From a checkpoint of a small model that answers yes/no questions on an image's attributes: encoder arch convnext_v2, batches of 64.
Rows from block 8 of the image encoder of a small model that answers yes/no questions on an image's attributes, named by matrix and row number. Rows with one number belong to one neuron. Each number is 500 + 50 x the weight over its row's rms, rounded and kept within 0 to 999. All counts start at 0. Numbers have three digits each.
After each neuron's rows are labels from the 100 images, of 14976, where the neuron reaches its highest value: "responds to" is what is common among them. Only what is clearly more common there than usual is listed. The data: abstract colour fields from 500 small random pattern networks.
# fc1: MLP up (encoder.blocks.8.mlp.fc1.weight, 576x192), inputs 96-191
# fc2: MLP down (encoder.blocks.8.mlp.fc2.weight, 192x576, transposed), outputs 96-191

fc1.451:530476449510439542454543407470509485514410524519493546388498489555549507478432595577517514517491427563474537557500426505472515482450583473524560608528507572479496495537498502516565488516486387460479420436523483460472474425441426505500515480518437520525563541599453511516456566474530539466
fc2.451:442573475412552524503550478465598483490432535499429445513377422511473505487536456509493549447536504454446523423518500453466472583497488525495359463518497550510520489555457531467493494486458595583468567492508412501555446483491518490548473483431533538446496551542566576467545515520529466512
responds to: smooth; fine detail; mostly blue

fc1.28:510466431534483447389505585482415517483564543448483523606602492600539438473520462493517509518455510516513568493474448434497498435429475542469496526587556554497631500575440547413491481506484493441477511512458453417477426523484535462524443384478565553442531571519433506479426537514496505449
fc2.28:412493550457578518465555493435551442514503471458465574464532428498449473507521529482491509525484508578450465473509432391628472566544529444485451579496526546535438492568485460588497516461524462457560571529488534560416494462511435579496536501402460462434445548620502503492495476557561442535
responds to: fine detail

fc1.400:514452609469481479524508528508426486535528516556554479532480535529666355524479489514495434466526489458445461496478493490499558538398570481662474472587460514513456423507578545567505596456557445473474525434530471464492556476550430487469519533458472454418575569552508410445533500453577475519
fc2.400:549505525565552549536515536531526524495459529597430589578551476569472547448519502523490409519501548499498445542471542508446424456478548450411556403527482450477460467569474482504477601627457466557512500469490432521470546531543520417537461481474555450497495476354514465382510456452405451460
responds to: smooth; mostly blue

fc1.21:499530447517612570576383520501473488517528618483512511502518447532558451501532512449554604471589554494448468377424505554501515439514479536503477467438513487487507507545504440502548461445567540441449466493574457513533440481566531451469450503365479411538477432510390375537518526474466478570
fc2.21:513434544544514469493503498462510548464417521470376399496549473426475441501491541516502424515544471477470489454456519472467481461460482470524530551500502584452422491543488560547386486511523407512481553537421589521496425448510453497489406491479462513467583476437446572505468500600499467515
responds to: fine detail

fc1.466:437480362459519472471431494500595444489510507465455544498586499531510536481475545506440528410503496453533525494551592565538493398592465453478553478611546506525463478580461490469574399494532426532481450493448501495500504516477549516474472521562443483501595548502555476518533450616322572498
fc2.466:573444416528561434444535454541498435524426484518572480524395488421491487502483517549501465605490573538579531525572433500554532528451592512459524472455550527522481469485533547404455455681464496480513471550509414444473459468485452561350461461498548515451499508536424379515456491567470490494
responds to: fine detail

fc1.375:440541449450437495478494466461524456487587603597489465550537527402469478501490559541503647441447541554462499486510574547480418524490464447500513534529567485569471537547566515457472602457516570510537563489525425446505598605521470428539589538522562480517470489561448459424552472467535518507
fc2.375:376524507531503479476455567554522471502466436534449499552576561487585440541469470521479485496459477518422575480421549542530562531484474500566546462453546547508497525541512496456501511531433542489575487456440538480491489554522485490499470469400455602493529519520551560524487465471522509495
responds to: fine detail

fc1.286:566600543497566469501453500443459438442586524482506476495531444547440452568498591377435549524434436555508437534482410528473539427561505543564530456553556542511403493502586521536509561567498522527516440469447444481495483488494526479435520503468493530473484600539382476490511518512493503386
fc2.286:526586486484540571500473472540488433558488507504405447427502477522535439466589563498479452559504635494529489493552439498501456582546508508502552537513482474538577500491542556466462536528493571473564518573352445468435437634560428620480466474614506524480469548446452519500526524506483483375
responds to: fine detail

fc1.335:454456476531448530450558547476523370497438548488565622477552518473495592588583478473546521479496601416533404535514562574421559514484497521506528486387434519439412554541394473540527451497502480648525538561509456517469464469451553468564464464581567446517461513595488429513539490525546490461
fc2.335:562531426561434523573470515465514501498545516484381491469479404610548518606466442616521500578457483537371415453509551453444553499404504523516568462496554520471466395460451486565553455477445455517483442522603593478444525452486507441612445476574439487520477447514610478510545465465440533505
responds to: fine detail

fc1.565:485369485506480469541538475461423638482422429502479520537507524540455480471575555459432470457447458497494460449522552472451486463461513551471496522600406501466538600566553573491498557507506572547459396562463427499521501462412478519536451473555516540527608523525608440627544506532473497497
fc2.565:539504439413535555508481476573585534525443511469560555483404584551506447482416447560519503605427506433458557520576545460421496425466513529429522450524486473502412636522506364454495460522440496558457546415526477575481558548587500506531474528489497514449532477509480438528491533502578426574
responds to: fine detail

fc1.380:487493482523432448516585502515496433471461542487502567514500503555459436570391513556489496502487434575615472475536386501464468535509513411537502520492486523546449512535503473527372555466484537591523486494574471616486513487494482542533427483405557512492566499528523496511535479516416567461
fc2.380:540536487523548420527511373532501500467460502510401453414490455498469553487468421540432515512502479492507529573533529463527529425532494460528521487518436394445530535563558423515470470514525588520465519476559604554503544467493460452458504511506481483461504525579526557483576469524588668507
responds to: smooth; mostly blue

fc1.175:505450499477564566500491489493551480488517486479476577486541465527512474416486508469579499468497471578525493571481487563511389391444540536490488478460531576421487492452486530463581573560480548512473403489418496510514513507550529554535411583518552447509485546484398513467564575457432527433
fc2.175:527506457520499499541481550567554476512450509524433384546517399601479490480640477498440467424436627480477522524517489519576509448501551521477467515456446596479451504459572450534512438604560522471530581526499522517457417495454521483452528530535472534491508486552567549602454557461519548493
responds to: smooth

fc1.0:488485595498452503522476537523495458499602448505570529521542480564473440483432511537506443502553522511528559486516503427499465514508502538476526625609436488529517569518410442458461414455434583506482515433526464523525494537511499583537408516503454482515480456513497469555563396515420503539
fc2.0:579435517467505451525441562481516414355526553564478501460531496492527519556476513487489462595492550433363533523505510471472450518552499577529493413557571482451516501604422521559458473565499557463534420514442467457495541559484449477492500534519481524497535543489567560443449535423510513461
responds to: smooth; fine detail; mostly blue

fc1.527:464483443548523520489560491517575551490473553474513516477472554467480476474517487531509481486444488480499409427519534515505497595433489553465476490583586552492582498547546542475469403445509590474463491484391370497522452530436487481364481499501499495557514521533525553535541510451559453506
fc2.527:485489504527575503520431596445549503483398446566468518451453530489556535497520477522507356452476431493489519585588530490504571483539522391564485514478555485470511498444516429445530593536454504441583562496525480492511420452479442531417498413550588540461442575541450511456465525508486472448
responds to: fine detail

fc1.469:509503573523523503527470465519465471497439534453560464427566453504450526526526422473447525450447459490465545418502522525380491505475576541483511471508449481505491541504574448484566584440505530506425535549473366427481588498527526588533482470498523516513447509501478535473481486450629626547
fc2.469:509557489444513566504505467538496585498561514568465480547517581546521509544437542510446515523425400544576461547557601565481522508501518497542457558485496501504419550598484457566512569453507488462497466448472473510481479432489392547500549477511449520435497555475525468534512452565530443524
responds to: fine detail

fc1.136:497600538527475496466517505470442502544468558524524569520584475469475484469553453473460480504508572519533466421556410475531558423556513536529586538483476481488517475523497579467454477467589558649437527454595463478512471570456453461512525443499545485544537506494478443515432477424647509426
fc2.136:481496563551361505458483435428494527518438505487432460554509458503452537530471573446477495574577527566429540549488509535469448532466471395513494512517489531449538549517477442490501448500492475572560508555451503597458569498471494384525522523521527392488477507472484468437549575614584515548
responds to: fine detail

fc1.422:538511469499550534485490452532585455566434562528356630394530559502377466535522613546533423465502439509506521540531427536507538457469498502603512492424539538495466395539596593442496506518544479524569554470488490532560476343500451534508441496524498473593506477475499517531468489495564523508
fc2.422:522515534432473500389424496591512596470601459498512514514479511479547539491426555517532511592408481497486470478451536459625512605556525509491452464529536527485513468474519497526517553533506451467478489462484494561453521556577539434462521460434485547515434591505505637480514519541387470431
responds to: smooth; mostly blue

fc1.96:442489529495419539539521453461528407510529502466553530509502470495584564468518492533562448486533472399454553506401604518529459423548578511496518504421534530543641498492532523470656512447525448522466432495445526515489441462447525472464438488440458515488487455516520405615510568511538480514
fc2.96:532550456476397484508473505476466458544447518518436537492547473423537550488597531458493527513484446491489464599474477576497545529456526513608516449446591389536442468481495473531492482439513506507521483499529537537543504404510532489517495484498501553492456555481449519483530529477534512516
responds to: smooth; dark

fc1.32:417529552557517503560496505429593499447507485511488509451487485475512472501547512469401392497541466536610481498535585461512462588503409507486421601471491572475492531559617530520426539470488526471468535430498481481463548555502429542494444498547518502439511556524469664489554522450458507614
fc2.32:568459540517507516483586560486548560493490534478616550547495542500453550455478408548478517489511425447591517489420464513523530618513487620434564452599512496503437482422575528448538479440583512443513580520520483430537571427428461521422452518577538501502486500447546517470504507536528556520
responds to: fine detail

fc1.295:520432518510524469514473601521407552464530538488470528440417475480544544471482563483538513506420544460564524529532571509427455396514447470534530489456576582432498519532498516490539507491601580546467475564457457472463485488514489563504530569506482536455474463570524491505562515499505514533
fc2.295:426508441536507409411563467532511603529437531522402465490505487525559522438475489576544493571523574621554502438556476643440528502492490556554486562429506481456504528526462415486540469443525510486605460533475494455635478473420499506564509543541543571463448518449452481473521424423508473559
responds to: fine detail